Weights of a small audio captioner.
Model: 4.84M parameters, log mel input, encoder norm layernorm, encoder activation relu, encoder patch size [64, 2], encoder width 192, decoder width 128, decoder layers 6.
Data: trained on struck, bounced, scraped and rolled objects made by modal synthesis, 78125 training examples, 17.2 epochs.
Rows from block 2 of the audio encoder of a small audio captioner, named by matrix and row number. Rows with one number belong to one neuron. Each number is 128 + 32 x the weight over its row's rms, rounded and kept within 0 to 255. All counts start at 0. Numbers have three digits each. After the name is the row's rms in percent of the matrix's.
After each neuron's rows are labels from the 100 clips, of 14976, where the neuron reaches its highest value: "responds to" is what is common among them. Only what is clearly more common there than usual is listed. The data: struck, bounced, scraped and rolled objects made by modal synthesis.
# fc1: MLP up (encoder.blocks.2.mlp.fc1.weight, 768x192), inputs 0-191
# fc2: MLP down (encoder.blocks.2.mlp.fc2.weight, 192x768, transposed), outputs 0-191

fc1.75 006:150097177109124158089171115077191142112101097112145151099085143173149098135145160101077145104122153166123164152183111055138188148115093138139167126157107104093145145162146154148102115075146138134165156105108130112095133150104083187091134188105072116149116123143142123112189085108136149121118155151050123127126182102110128195164145077121113050123199120110104148112124160127163149183160105071116146140144114107161135127156149126132115079083098156158104190172105134113112102099188120151099126140175110167073216066126171096156105176133067110109169149079142151128096136123105072128
fc2.75 007:169126088124170191093061132104136111152157135161154164102095126124110153109112116200128120148135167152143163079100117105098096128076118104063133089147177107160130103117170128080099105170118161154173135102119131115116178074152103173110141120109205192121162136072120110110129161169155151103069123125147128151162163117159048167094088160115116138110148108043178170163120128094096085154142120060109105128127111166099171041100107143138123148102151094119119107101182140104169173146136114223167155123139138096120119151141098182088134083108134127129085141158142133081151114109128176175
responds to: size: medium; rubber-like damping

fc1.506 121:166111114112163154156123135150139072040182060159101175109141183112122176171197125160084070079086203158152102121142061097143145148147144157099139173147104122110125151093101104155104173133131146126163143121061140115147079131084086139164127115112170106131114139101104074137157142092169130135169132090169082150119093204204100122137135130139110115205096109129083079102196120100110064145111092183101130117131150134164095138145116154073125142148096129146141147128132147121119127104122110041090168152178147121147102160070134113078121093146133106102186126144147131097144111118162137127
fc2.506 116:106163071133064156081139083148133124098112127114111100122129090096124126147156116115137154113120112128194146188106154099150086077174087097119078123097138153095131128079154183113132180107123129097166150112162120099126077113118110102087133117156135157163126125092052118123079196111144113115142114232070098147149120170129125140140124169136138172107122127126183158128169102092145134085161156128144129157109154149161220195128072174175140168089115132102138180133178116186132088147164139130111125112108085155160149116071133144140170083062090161116164133114117063077151101189109086147
responds to: round plate

fc1.462 117:127142123085108178127183174181102110131105141146096142166107113077130110115103112151154150137168110117122055107159129159080146121122149101104120120079150123144102182148116192093145078189139177098167147123134135086166110146120202105155136157126116116117102116118058151112109143142119128146108160095159098118128088112057126178098131132110143076167133123104101093133105132084137124094087170150161151089130145073137133132200061216078186105178098111136056137146198150089148107095116118159163167119207124136140184132158108078233138101079102115132123158136127124135106132109141150147
fc2.462 114:139131144116100079164134157100092139122193152102173161106117126129159103205196149125140066176096155151149176173121123113136097144093080095124142108162096156157132072129064077135111125090180103131116124108120184099157124140136118140126152133100122129142137106148172085186119190170164081093152115082078101178110140141070125131125093101127147108114125194127083146131124054203092133147076145137179040129138126097079120175111100092122099178102094159153166163130153115157098162158091139195150099094137156175097061106113169111094099131137140171170121081172124148119116113149119114117
responds to: clamped rod

fc1.699 116:128113114062128122135108159161149063107132154103080083135140135092178171145107068095112111066107139110087154137137153116150200133132117106113145134168171091101142117094163123209140118110159144138168144146136118176084059138122100187090143106133165124089148129148173075201153103111112069106170102121208096101110099133155150109172120149145077154131124071121160144116106169113143132126151118137123106133048130145162065158107093085121158171094178106082198161132137070137106167119172118114074143117172133104186090179085151081168115140116091125180122095148091153115149162132131104148
fc2.699 112:156183049129169142201130137179156139085105131108095115113134091176079125147223101163109112123108090126182107111085144161110064156126133164135107111127160153105119117146096131101120137164113105069115120058184128112096112153123167120108137118100097154103100151135071157050146158137124184145121183129075105173152153175128160132156129151091125141169111111124090138051125185144134093162120115134161097104079147151106097170087127218119141092176124105151167125117124186121140155139092132070115127083109051140165190079150154103152157143072123149163135110145112120123139095150138120090
responds to: round plate

fc1.138 136:126131164152148084139147100093150146142147151182148146124154236076124161086127142058077151084154066089100089114142128099114141162132152139113149193148105121165165086097118096100174161098135116151138087123102176131181135143116111162113080145104153098153061094046083146128097118146134130184104147068150179123125131142124089091102097176099154170119127143159107145145165132170184149125118155084084048089085140137127159117156119071101115124083160140105155156133129188124068154167157138120112121159089136079157095162140094099136154102143190108104138131159153149089128102163202108138
fc2.138 118:133161181133101096153169108157118149157136194096172095099117120169097114098135157154126133141065083088128081134065090113175110102077133124158159039113119134110111117170123175101117126163218177102112140059105131151165161128037129116156046110138098179145154093145154172107117154098182085149163165137089159098188120121121147087139123068129174111129152146166148150108132068116121075093152146111076163090107125090113158162148103133179192120175128175095131120180176119118114111149123133158106100130165114101145114143157103165109149136130061148115088137113096160101125129098143155127
responds to: closed tube

fc1.340 125:139179121111153133096117100155142132162114080144128143151169156102104185150089138199168103093148123031155131146064152105108144123104141136103201067134131121128129175134126078137157103102136196130081115080131155131148137172210142098095133167135092114074125140096040151108130138139150129134099167109107148156123154106119142130144136158165132114127160174128076124107122164094093133130074107117124119119160151076127111119104131124190121178132080182149152154153117046137101109194118114081131110138065112130188099144168158189086162108070118169164141149092169144138058104103146136070
fc2.340 122:065150122137170125123133164145167136144177124154082136139119146106161185071133157093167136135113152134096165106096134181084133099143158160173125156082149085142096103159134081141131112158162082046134141099140144114120137160123082124077133091111110143090116035198123118127097112130145137156128059099133093117145164158113132129114108113039113123120115081109183115171133143093142147174142122153149139156145128174162133082037139151078183129162136141092083107139191169126093075092165168187114118149195116108136125155170105116143075102168125109042104142164172128113158089159143118121
responds to: small; clamped rod

fc1.659 135:170106138124153129072135171129096174146107109066163114124097147164125206084131107116150124103136162093205187148204138167090129150147119134164117136129138148130103137137139118166168127075085131109132187153131181113176148086150101149175166104084079131123142077069150160112200097110139156131129163141216106147113142122155064137131103132110149147179123165175140098100111131137153117067143139076122081122103110145133059117105155167139180105128126086071103081106116091162138133055115121182111069136124079135127122193086072072119082147120121108130118132087138125160161156110157097147
fc2.659 126:132080139104137092127084068157146155114104178190156067037130127077154125170172104144127112129140144175102098125099130115139146144172113104147162136130131049137124119153128225128136136142110120155127144100067137141098186177127158124103126099113162134132150140080078104133143116114119069152098117126147124059124116098121139126121118103108112092071116124150165155153125139133080112165142096110170096145052169134118090087145141144117176170106138157110148144201179140150124160097156179088203177125085208192091117098095144106120150140199139122194166166121100126113114127093116091087
responds to: hard striker; text has "plate"

fc1.341 011:105090192076174133137157143127154135237153148089126164143132130148142066171133109179110149087110164125121126156079181058107076116112112111133117096126092074141130192165116121187130160135091148104080108142101143126196137109148166101143158098139089150139118069157150101092094120127115163136132126114145097112154095084108135135182152089168158133092133073171113127058105178114128166120146144198109132114105164116096104126122139089204136115094127123197098148122116119107104089103118103110081122190105144116138146108138192159092113082154127087163078146144185154080193145135174155110
fc2.341 010:130100110140150136137105112143145151056120138170072151103155123117142185167134169152133105138125083146102132172166107088132091118114115144114100099104137159106170131112145191101098096122104137107152204154146136090102180232105087122136152126090104097144127109120096073118165122119150134148161121090174143130076163091132101175117101155063121102212125177117125102128096138130091094173086064194120155131170138122163043117091182122158149099168131087152130195109138186139145095151080092147143112125102135063073114153157144140138218141096125141113163150144106114173115079114119105085
responds to: small; ring

fc1.562 131:099182143141106158132144116130171116128092157216046124176153222137165079113167140154123123159133131147128124095138131099083143112165083095097221152135142103077120069089103148125145113128181098167110101099116114113163104116155191136161167099145117160087150159156104146116093112162101072136104115070143156126109074108126177154118101098100143091147064163141098101103107103095118106113091108176152169145137106124157132152070087098148178133113122132147129102149157131155119118148118160118123083105123148050202133084187122171096134072145150141160093132162130207156146159139073100129
fc2.562 129:140182128093088154079081128123119156144065097137143166148114118103159152113177133126183110138123106085142145162050140108185095066124144120114140118098123151144149127154152109117123140111154032113167182101130128149103142133140108133099096187116120093144128129123098166198103124112127152112131150112114163182089129093114088104121127097149140085118108151123147117143102123108180147098186109067159147124122134201152125134087122169116149067099151108176127130148061140122125175101091143145131091114104159183104060148155132135186136198196110092134137159166120031123087164064107142215
responds to: clamped rod

fc1.3 125:082122127157111134159086110102125179107140114144162148111104139128083124137137123094118162153089106116170042189148178156115117133155133151107100148097169093107158133131095133099133151064069116080161137150135159096182146109102119159116082155098083099123070174110163163078191177105140196135201114151107139137097137138207070153126107157137143091116100184119166177126097102059140167102183136108122135171106156087151125120075061110107134157150109110121137151092107151140167132123129124044175150161173071120150097119156116128105126099105116118176150080204091147097133125151139067128
fc2.3 144:192138136137145146105160160124108137121112165118189114097057091142151105159099152093098109157144140171143099140146099104158176104128099055144129142110144136115156096164124076154089139198108123161100159171125130181129139136139151093168112158079165151138175071100104132158040086125119127162073141133106114149088118135142081089153101112057121201133195120173106141128151145100132145079130151132079144151112107089110120144120094148163127085155184092142066176079172121126113102156156118158122104103139082125168173154124201186112094093113095199074077137113107145097107154099167177137
responds to: clamped rod

fc1.567 058:058182123105132141104141070110188140112150138128118139095113159179083123190151091116098072122154166157109138175107091178176154100107149127164144083191107124080176145107107114148112127133095159190092121148090102155073155157181119132163100073166127102155115099123131121141147090180050140132131125129127177184094049160149165100163066085084147143131182113136114106116151134169110181139121101128147092071146167149074150115105124089146144094127093122156150157128180136155092079092185147138158127136114078130136113167181146129137101093141068117112143118136176154179080088116119074150
fc2.567 052:121114103185102142115161152177130186158061155113147163182095112111140146103162091162123159117135096080094123151104143155119125175160120107140110164118162096184162103143141129121168129153178130103146140066167158102110073168086129140112082151149131163102065177120135136201122127126176145062129124152122128108169104139144122111129151177147127119063106137126195120068087107093092120150130195042124105145099175164114140115079093120120110062157080061114147165129152102080157175118139129138132179112132117140096130064182090174076076125130078133154140107095097135165118132163114203112
responds to: size: medium; round plate

fc1.563 123:112071147145110150140179109135170055073140122126155122084128125054151180149128118093101119136052152178105147146139154095151084111141206127159095095128113113172088113118097153160156106160169121202133137140089107110081120103126113129071154120102121086167191189120104150145115237100178138126150069185134162123171097176174117131109094136156128129131117130067077166115164091121155120110146120151168164136146139167121141157064160087123096122133113114179118124142062151109163133155129155096112172072157134165154140168116129142107128120135100070095074173126097139089119142131081093109
fc2.563 129:215151114111111131106111112197110171173139132094131114136178118148173110059110129169131138110166114099131113090168135115146118190151106072095103091087097122169160165142057158141081135096091136086144131163155152161136158059115122088169117132169105143131112151118145138101136106118135109057090086064123145137059142121135123173113141126095137153125167122163145094152171138138104102132161171119117120154193096136086142053149110072157129157154104148199122115137126107115110149071142138098208180177104128200096135121134093136095177138117167093066153104056109137124135128075174156121
responds to: large; rubber-like damping

fc1.752 132:088122110177139099069125109152116137136171147074093163100110102094111142133151101071144090129158094102126078108094139169146078207146173148097126123126115185107138141201077120146107172079090116149128149131176116190079115137136143130138111067090167094107062160192120100150113118075125159062130076131088123160144179134194187182101103132135129065128149143106122135131116182128182122122082065151075153125170107108189095155140141159096181115106126158106136141097102149143137104141157135130114122168094090174126104148114087158169145051131127148151096171180129158124160108153152137090
fc2.752 144:160117113117125155122148078113127108167113093154141156136170146115126129164130096175137121140143152037117139156115154121152101134128093102100128075089115139098098117099115091132189122130137194117147106090046115142155154152125120114099182159164160124112195202123140120035119148160151077179127149061094135127109106078071118081150163122124086136126110112134151097105115107122163084131189134109212122200171170160114132103150128098126101148175100125171161178096133196072153110133117091117099129094137180124103172110136159103070143176135091141098142144091155064153188087166121121145
responds to: large; string

fc1.478 134:067095141145128109019124116137162102074165100158114124173141096107084093113076162111099144139113134127097121165141137116096142094125081091128150071198140174140110128134137195108128133131104124156169209130164083186140149128151158118175177165061161132075131101136034123153144136105122097158072095161159145156088193161101125162150109147148145142105142146107104063145159143155142150129139170129122087141112139178118122142148139175112173144118166169082155107105118082094109169108191104142158118094147096145109110097083142131076091171087089140153105166111138150085078148102080146168
fc2.478 130:120115111147148201187102142109120139145150168133063108063176137129110091102171127153119124136202067112116164121085072097132142190144111067172133167135100142123093122092107042209134108151151098096158074056126105140134120151114145103093111081152121135091158145035099090111187131170182106145098133120142183091147095089151196136113152131145152205154126145169116102113122157153142119162154136179184108112158174133077144102143103200133106149142170110151103116118101117164123105117102100136099151146146128113144150138125168134083095176109141070106130102166104094143142098140105099133
responds to: small; membrane

fc1.530 058:178145067144152149146127126156126124156095123116142170125114177145137151173121092103101123128110111133115109159102156142060132164161131073167109069164083075094123151126182166129070128083074123159149075067136172057152115130077150138136079181110135151143130156162163150128167100117122145110070097118143141067109165116120119141158146106087085102133101112160122141090101181146178108188134108096182088161168103096163155121120087166094095144117149079118116143110179121135151120123116121155149101120092128097129166161060243139155066099078124135111124176107127189173115153194134144102
fc2.530 052:079114053081149100170045143113144136095131168152101088151128091146152088108160214098139148119164095186156092112134108068171163117144099176141122125164053141044135090093091118141106112113108170080126166110155099126204198147104093058161115091138142133125128124206159133097144123097169116135156118120093170131070133147138141151116141142128124128126100130131136135083097111140150126149094088145081091104111112145117121144178206150171131126150183114076107117132181161147170125074174141141148137128124119162143126194154089097131103121097149164127124097177116099084144134189089114118
responds to: small; closed tube

fc1.53 120:095117131190097106130086115121108095158161124144141084104114123122127159138143104121106125079131168201197201154194105123112061121110132101159104071128097101088096134141187154100164201139145164123150162137087139162153143106138114135089219119114129115151114152163159087143089125080149108124195117137092089101147132055111159126127168119144094080154150053109199135120136106081156153107177080069150172137109121121115092081152098107124150149114100114127183137155157117140109176121144113113144149104073127130100080079153198165147119137164083135100095144117128149127134162162098215116
fc2.53 106:090179153102132141129130123200070147092135177124178119138106086079105192082139124093144105137175098148076136157110118088106142148135146094179100138153152136094149177096169109088121137137150073168077149142108102189143168152080147132092117108184084091162115102120123128122138101157133130122135129105116104061200176124135151091101157115137117110124116125077144105093108138176086167172092159122045087050124126145191145166157160116199145164152190127148138195096154130159110131062145095116062128131170175101144127106145158109083108166082166120122109154105121136128131144112156126058
responds to: closed tube

fc1.710 100:121149110160078150124142062093111184131119152126149118126185194104167122140140146150108195082081182082137114101105073149176135135134117141079145142113142116111145151177146102126155116133117146067111166154182113178133069156139120091097076140117139183165102112119149117093199082093099180155153149118106074131106157123126120122096135127159117138098120078106127143137121090075171106207136151115177092154079162156186187165120129142086079105181132130109091106074111144108158141103130131133159095068132079128205115097107131189139129188091114177106112094114175122162134097121075135179
fc2.710 098:122133125042156173140126191130098151033176148093114111101042103120110119156131062123153100084108116158103127120098114129122202110130140146168153099141118131136132182147163113118153113148133145117184165116118148111110167063147128171162134140170061123052140136097104128137154153092180206147146108178130126143101154117133125142156146098204084116163147121179143118107105161170161131057102087127100130120123139194157116171098104090132167076131105120175105101150103130189106138134074176155150087099091120141162128056107111115114146112105132134074193084134113139121156119091107097142
responds to: hard striker; small

fc1.755 103:123132226131087138142119128119101146072105125135094143117130179115106166097116156131104112140129097150103133104157194130157113196116165131127076093092212116091096078102100148150155078134087130162099171112044150139146147150150135137124063105136122130129143180153155100171143153072088068169184108185105142123146091146122160129128171124054095115150119098113129100063146180133094162141107106118078112062114127106149198193124124102177105094144128153157197080113115107194108154161108129091097089170093157147151172143090133149161135126099138113137096178096146135149140158095103159137
fc2.755 119:165160121146151142125138163152183186109180146163137050158172149145122090098142180137137165105090096046184125149122048158053097180129049105171152127117054154127149096142146094105141106106162123132173091096124103131118151119120171113103215126140149150112173091096130132122172105116155157152137139102143048148150112153159141108130144066129153126117123131142179125196117147121183119117095155105167101153148108117109146057102179167140138093070100165068129180141126136088138098104113129113049133105103163113154107122103144086095135158111174134099147100136089101089139158104116141147
responds to: closed tube

fc1.754 090:164129150125187087140226162123146149098114189135113171099110126160140140093108060119150143142107107123106168111145074113082119154165099190158143101110103130136097142130136141157149122162039078137139109150088183120130106145150118110104164092175143152126095109163180166100157080188073193184179141110125096123132086084106085135104194115107077112158084108098184126106125108127107085135134112182062156098104099106109091151164108133128164145155111096117079099117098087177113105167143109166131097125168114103121138114121151129178136218119094122153149124112085105149148139178101090187
fc2.754 087:168139086054103069112089105114107167117122119164152150191113085121116066110154151098164096072076141134099159107157107092167117129114185087072126132137119139122150149109093107117169140087127176146119182136170107159169093094127133136168137184135112095150179156124095175124114166114055092087137177157184131156126134079139149158091123170173154186147148149115131133130119066163106090114178127115129119066111141137146186171159135167182179125121051140042107153112123141086061142095088122140172150146099113153148118155112095134132149108135147113156085158174147116152124128129138095044
responds to: large; round plate

fc1.209 139:134142087155106203123141193120174163132130161138083108093122106071124099101171124137086136132131165135121151103116138149110135086128172097150122141162175117069139123123136088161123148195104118152211138066127085088157084110116063181128095130182119148131169132129133083141148090081119104152106126146151072145082110114145112110166096087086147198119127131122164100097106129110092109109090154123141114146081205105143122110176139172186148167091107123118166130135167114047099174161176158135137173123110139065125127183120146108175149087128120197099069098184151158102121096078136088101
fc2.209 142:122085116083187144114131133144167130150106163122067146130131114162079184106197119125151131118156124147113114099108194123202114148175104151098197080133165098135082134146148170151118125064142115142129120145153102110150052129079146105166097155117080139127143106198123133105116123089124165144118087115165099109118100138145110180147135149183129155188081069148142047030153133129127120152061128096153140133119099149119158074161129133149098074106145101135148097143113163095083119086087100087127154089181157177150090147144159151135152090144082154122153096122166195170141160148100072109
responds to: size: medium; round plate

fc1.519 132:099119179111108119122084147129134086183104106193057157158171145135124129111182106154145045161107119103127082157157146143138122179147168126140166083123130109099095120131146112130147100075102106135121102102157150168135169126138085088120169211173101127155083024086116141121128107116120140113184123154111149112169084104147145147123108079152093139144142155161091186125182107094150128142144133127096146125146140130115178068121124115096178075102074090121101134142092153077124119162035148156232104166143115147144123046078162140111133137157152115175130162122148132119161114116177153143
fc2.519 129:142173159073114148101120081134125136149178111136139092111114077153112114115085107134132119119143125176093160071144080068132134137164080211122106094070132134111116127172115122109093170142160162100059108216171102085085141154157115169132146154108146127183096187151206138108129121149141127128099102089155115111064133161111172103101108154118155128099131150163119094125091104193128130129179160185157125089139134130109168105098165115133082148131163154089198099161053113184132145125194151127105074101134131155107179127176081081083079125127157133081131152116103183141146108122135134076
responds to: closed tube

fc1.212 093:139101158099154112079092119101132102115141182160121136102093191114178150110145095167140134122164139099184107123156131172161140134125123111159156146158184160047126133146125088144110115071158132125174186156129136157135106118154132154133156141123130113117104176178064072075114069042124103130068127125124101139103128150166211132085164064146130163118139113108082143134076103071176100181108164103120099137177129124083142114176127125134149124132148115139149124086175161110097161088129132109238111153127129159068061103105115158093121171085098107140057131135147137155120108123116195110
fc2.212 075:098153167100063117176095159068113091094117108123136099157102169138060078140087118062170108102079071081079204073086124072150221145121163180137147197091105102146096128165200153133137113108098099102160132117139151134139119126150112241178151126152071164118110102100080110111156143116116171113135172157150120109106130158184154103182161155148132123128142145099136097133136106132129102100121103164115133168110173143174141119122128149185131187166096150123110110083105118116092113185114110117125128135156105115129175103183112137133094116150158088133108121101137128084123079181107132147
responds to: hard striker; clipping; text has "clipped"

fc1.154 082:080149124120163169147134125167095169113140159146111144164169072103166100113223172063104093085105121124162100120128129124161119139153089125128162187128131082105179178135226094155135134103124137115136061112089117105130175129100087157108116136191105118149072088147175083155093162137126189130147117116117162121139096161181122130142165128129077081097132168063163117085108136103166124102194140169128120079120156089082104140085131119049143116127160145089090096104134114114148083127127158125133118152182138095043104118135201111115115141153154130162114099146200154095104155140099141130
fc2.154 078:127129103101112158135154129100080141137118088153114125118076162151153106059168169071150145131137095114150187204173120111138159184087096070114135066143099101103181100167130131189112140134142156106132126157084194139134140100073111115130069162141055129155189076076124165127118093110109090149179165112048131122120120145109093176097143093174183155163197165069103131099122142138133109134106089129125123091098040077144194132152129136127104121146153144101149116127156149116185159137163163092085110164059117165149133121125158129118189161142142139106119174135104126123110109102107156106
responds to: closed tube

fc1.549 163:151143090153133149093127147125189104153130125133024073128138133084122058111122115160070096119118170096080166171133092162133110103128173091097154156086176124135110124138188122150121139106105119166203165132126141126122078131071081140105075105160113148163162131137114053102098143108093110197070165151198102147136149114137101080120118111105170151197114154122165089127067106141101129109087130118146134121047165121132105163205133163143157179092145141145189157096162140060107099132160155133156167132162133069140150120149176129118133115147092163114134116162175105126150113140115086101
fc2.549 163:133093067123158172083143162124182149164132126117131140108151078135074189138179096177124119102124137128105107136108146139115087166123091112139146099165143147118129079129153135163161123083185115135179089127120140096098077124162153123156116119150094134110136146203106178128127095086134117060165097136185075145111103102157130152162097097195130151118162090154103122113067170142140114132111066094131135098139128161153125143101148193093092122154136090102133026149179085134138116106074124077107161085255103141161118173099141119175138151115090180111129160103147129152112110093163079136
responds to: size: medium; round plate

fc1.297 106:122115087204106099150216189161087110131112150140143076071122129115135085143120098124139090111096100146158178069125097174192189124149127127049098142143132074105095157146139111153164178136108123128158191121099157185129103099089147081104104118121101135140039134129100115174138137074090168155127140172076164132170167056134159129109165172127125158141077095131070170145118131204139140106131111127145158074067144080127145153070189104134124143127158122136171128109128118122120128085112105160160137127063129128153132091150096132101141138135176127096141137151166139152074167107132173112
fc2.297 113:106133140154145155135137172145173089052162080179100200087140097092152162103172099159144130189100174118125092157159094153117164093121155144133165135096130103065126186161163151074098141136107136099136055128152130114125125129066113114123107138156129117119135143129125193118161112199143131129145114064216155118117170087101116160119099078157103121131169100164169121174156154099127085155119137138187117119159123171077123180117117139113138133076166155072062134097119085139131120194134082178113097136105080128193132148091143113158105113068107085155057113077136133113129101145135155101
responds to: large; bar

fc1.201 111:110118156105124138103080177131165145113115123139192078108140100074165132140135126128128128130183147089142149170108066118164112106133147124159047132179120157127108140122158145108170092156128119114108127145148116112158151144084103099097088091118082101106186186121156147144142084068140126184096117118086067162122093104148138179138120127100149051163081131125190197115114156067157131160080132135089169130195151125126147129066111196145097056178175181075164122122162074129101144130164152151112107122116139097141157152173118158129140087137078131066052155160149152147114165161123138091
fc2.201 113:111135153148180082141135110163110126151152175112194123079088133124122167109150133163150102142138107132142100125110160172121151132133167108137172112141106112142087163118146045099120178094129089141148148151090076134148144120106097110090154067167119121111126085145092124102055119079099132123133103076070131128181081176160100086160114199180084118123177120035145104143128104185171092104087107141157135095160116135188126130157147113183142146175157154172141155144126187122120163083068159112066100209143104110145085075129110131101173161135175131134123071121131142089110164098155122176
responds to: closed tube

fc1.184 108:123144125166146140121096179150120109151116136125168080118099086162134075124087098165233144095139111117152140119145081154106143131109192125148145095111107213029210152089120144137154132117058134131100142132105164150168115107141089155143073128145136142110132077166186152158197086089129130132154142103137073111154122136146120148144154114143098161124130083144079132139142156109151159086115118142098122142135095143177098127121162142093114178119112113128086096094102089149090113080096135153185122153127116117154115138157127135100108213179000135130057136135180142120112108120154117130
fc2.184 111:138111142056101110126121056187085159168148115156067153115122086091145088203140086079148092142105118146110122123164127122113163132140089138167139140100115132112120196181132166107117063101125118167164146141145168150184126105123125149124163111139095138109157181078046148087170185134112055106092147127144160100167092162158112119090103075153088141125139119162054108148062105167169098216102139077176123107180111141128149118080163108165119097096162140110142086105144161137196102110097153134112085129141105150130120156096078149147157139156132135128111188136114172127154161108140096160
responds to: hard striker; size: small

fc1.561 104:110135048036110119111141094151112150153096122136069147153166161084114178115157209174166120148158116131178174094098097134118119165083172190158107144152104142131096096145135147060128097158135150042121112129128126107129180113097132142099081130124163142133161154119090181099096190093091125100117127137163099100069175120112135128109118188150132111119126075163136151157155136115091128053104117139094164178136193114106167106097118134135075108131114075128126103140158127140165135162121162183203064142172097136112126136088085073134115179096124136162132143141143146150091108106195131159
fc2.561 112:179145136156138124078099165082163069113159110096170154148095160195132110153154103094181100135132118183108082134084151162084121152128074099168157096114166147112102165141094106144126100152103162153107158083113134113162121149123144173101084097164127150116120186134108084122163112202124125166071102183131157098117129137163158137119134087084113118124089190090118181126125118096117151152149145226095145097096085144153131142169165107133155141082107106098150078097069114137112131194129139120085143082088148075137121085152168172091072149147175147171117100127166078134131204137082109075
responds to: size: medium; steel-like damping

fc1.266 106:117093095168140097125081129170098175102137115134142141159173133115136080096100090173175104101121142146157152178143070153094164106116117093129095150095145177090086145143208128142156087127088131092069165093138086136148129167116134120179066120137148103162106096147162074154123118153132091125087131112125139098128144116125129160175189160098165157080108129145162155115065126134066147104138133095119146140140119109078156159167149152070114109153093116172113150139139094100152067109183183140092144138090152078083212051156189183148115075201109097133119121146151128148125164175070123099
fc2.266 108:152108114090111151178152035127106114085083132125129124170113136137101099077129121129123107135133141118172107176156194096103043131101111132189131083150135128113095151097084077151083120177118166112139101113141138147162156122128159135095145111133152117106137155079124186113125169048146060088202097073097135117118141151131136155102070134147095178191158120115133180167156148122147131148175146191105121114120179130162141147101154084159068078108123105155148167135165159137143108136161110171019073102077119155145161107113110133188160163112160130119133173090149145108138119133093088105
responds to: small; ring

fc1.88 132:109105118105169129108058153166084138112180100152074124130154134186161146184150152121131155112071166092138116121163123197107061120124158139182120091114138106116153106121132171163085123102102109063154124158149104141106065105111142128120112214084117167165153179178211131145104134126125087099160081135166082146117171174138105166192124135120151133110050090093134121167110088096178154068157102094124063121103144153146090086111132146135099109110091103094137119149146098150097060133131144162193141209129128122148140149152142143115125109134119090182134104159102162100161083152105103094
fc2.88 134:111114057142164134066137146097125150145125183138098120110106051115105133117103144088094129166141195106134110083167149105121095119094124129045169134157142155111106112149090154172098090108141178165191135122146142146182144128122100150165132099186106138125106094043112115122160105107166151119126164091107153092096157135196119178106115108087121136072213118155160160148106106137167174095136122150169133069105229106135102146125120133149040117119150150120155087165135176092114112164103174138134178118183139142089099121128116098106153103124078105085141117175121132116184153078156118156
responds to: size: medium; round plate

fc1.591 110:128090088097152154139153083146198147135170177101094091142144127127124163165126101130145129072107106071184138099173128114155119098102127136133103163152164187137097113166115158134151118143126159174068111150151086122121151127094087160138093184062145137115152134057174128113088112105096129220120102106146068144122104152146201115159103146101078161135136126090102118159119068181072117104136163223164072159095098089175152141101110121113092098116085118124168142106175110124039126128142107166178066120134086133099164170132111111141106123141187159122122157115190140141119152123123134102
fc2.591 105:150131145120076116112061132167084110116071106144095152146087148152134128180100105146146038132173112100154123103116157141127188100132141203194177077075101118167105108091161081149083184126124154134107100159146151161120152101107166125136215085128104124133159157140127102161141117119113133124138132099188144053169158142130172136116113175081124090074074111079109163105131196111103111142121146116063081061131127166145130087144137074136121122143229115144143092123110145124097171179074111114161099126149169190117127098155132163125137191121142121152092122127146139136150090116109141135
responds to: hard striker; shape: string

fc1.4 108:143110106117153128146146176185107166165162146085125147142150065118166093044149152114121095150086092077200143121132156192129178136167110126089121152160119133117135118087119113171165131129101139143150125156108181163138132157149069086155120128142132156116132122074150139139125119128057184115150169163073011078141097108149139117137169120165139133118170117125134099092141091143106137119102129160126115147134059103118147119112070140195133130068082124124103133153165093157093224147139086108125099099109139165163117123065165052172113119147126149083067111130134189116139152114089131164
fc2.4 110:132114141087141107159100106108153114143176116109172169151135138142089123173114132090111116116131108138143089093094133169179113124104076150159172141108109123153131095110114208116095127143147090082098120153103140080160131089129168079088124141128130076107153164158101100055092118126161098094138125105090174149078097152119148177129071150131149125126056137173154077114109118173127110102161163152167120085186212121102138144151153071090211152135094170094126168155168159038181147097131119078155127104194127103156158142130117132166177124098096104220141139156155110151149133118115111063
responds to: round plate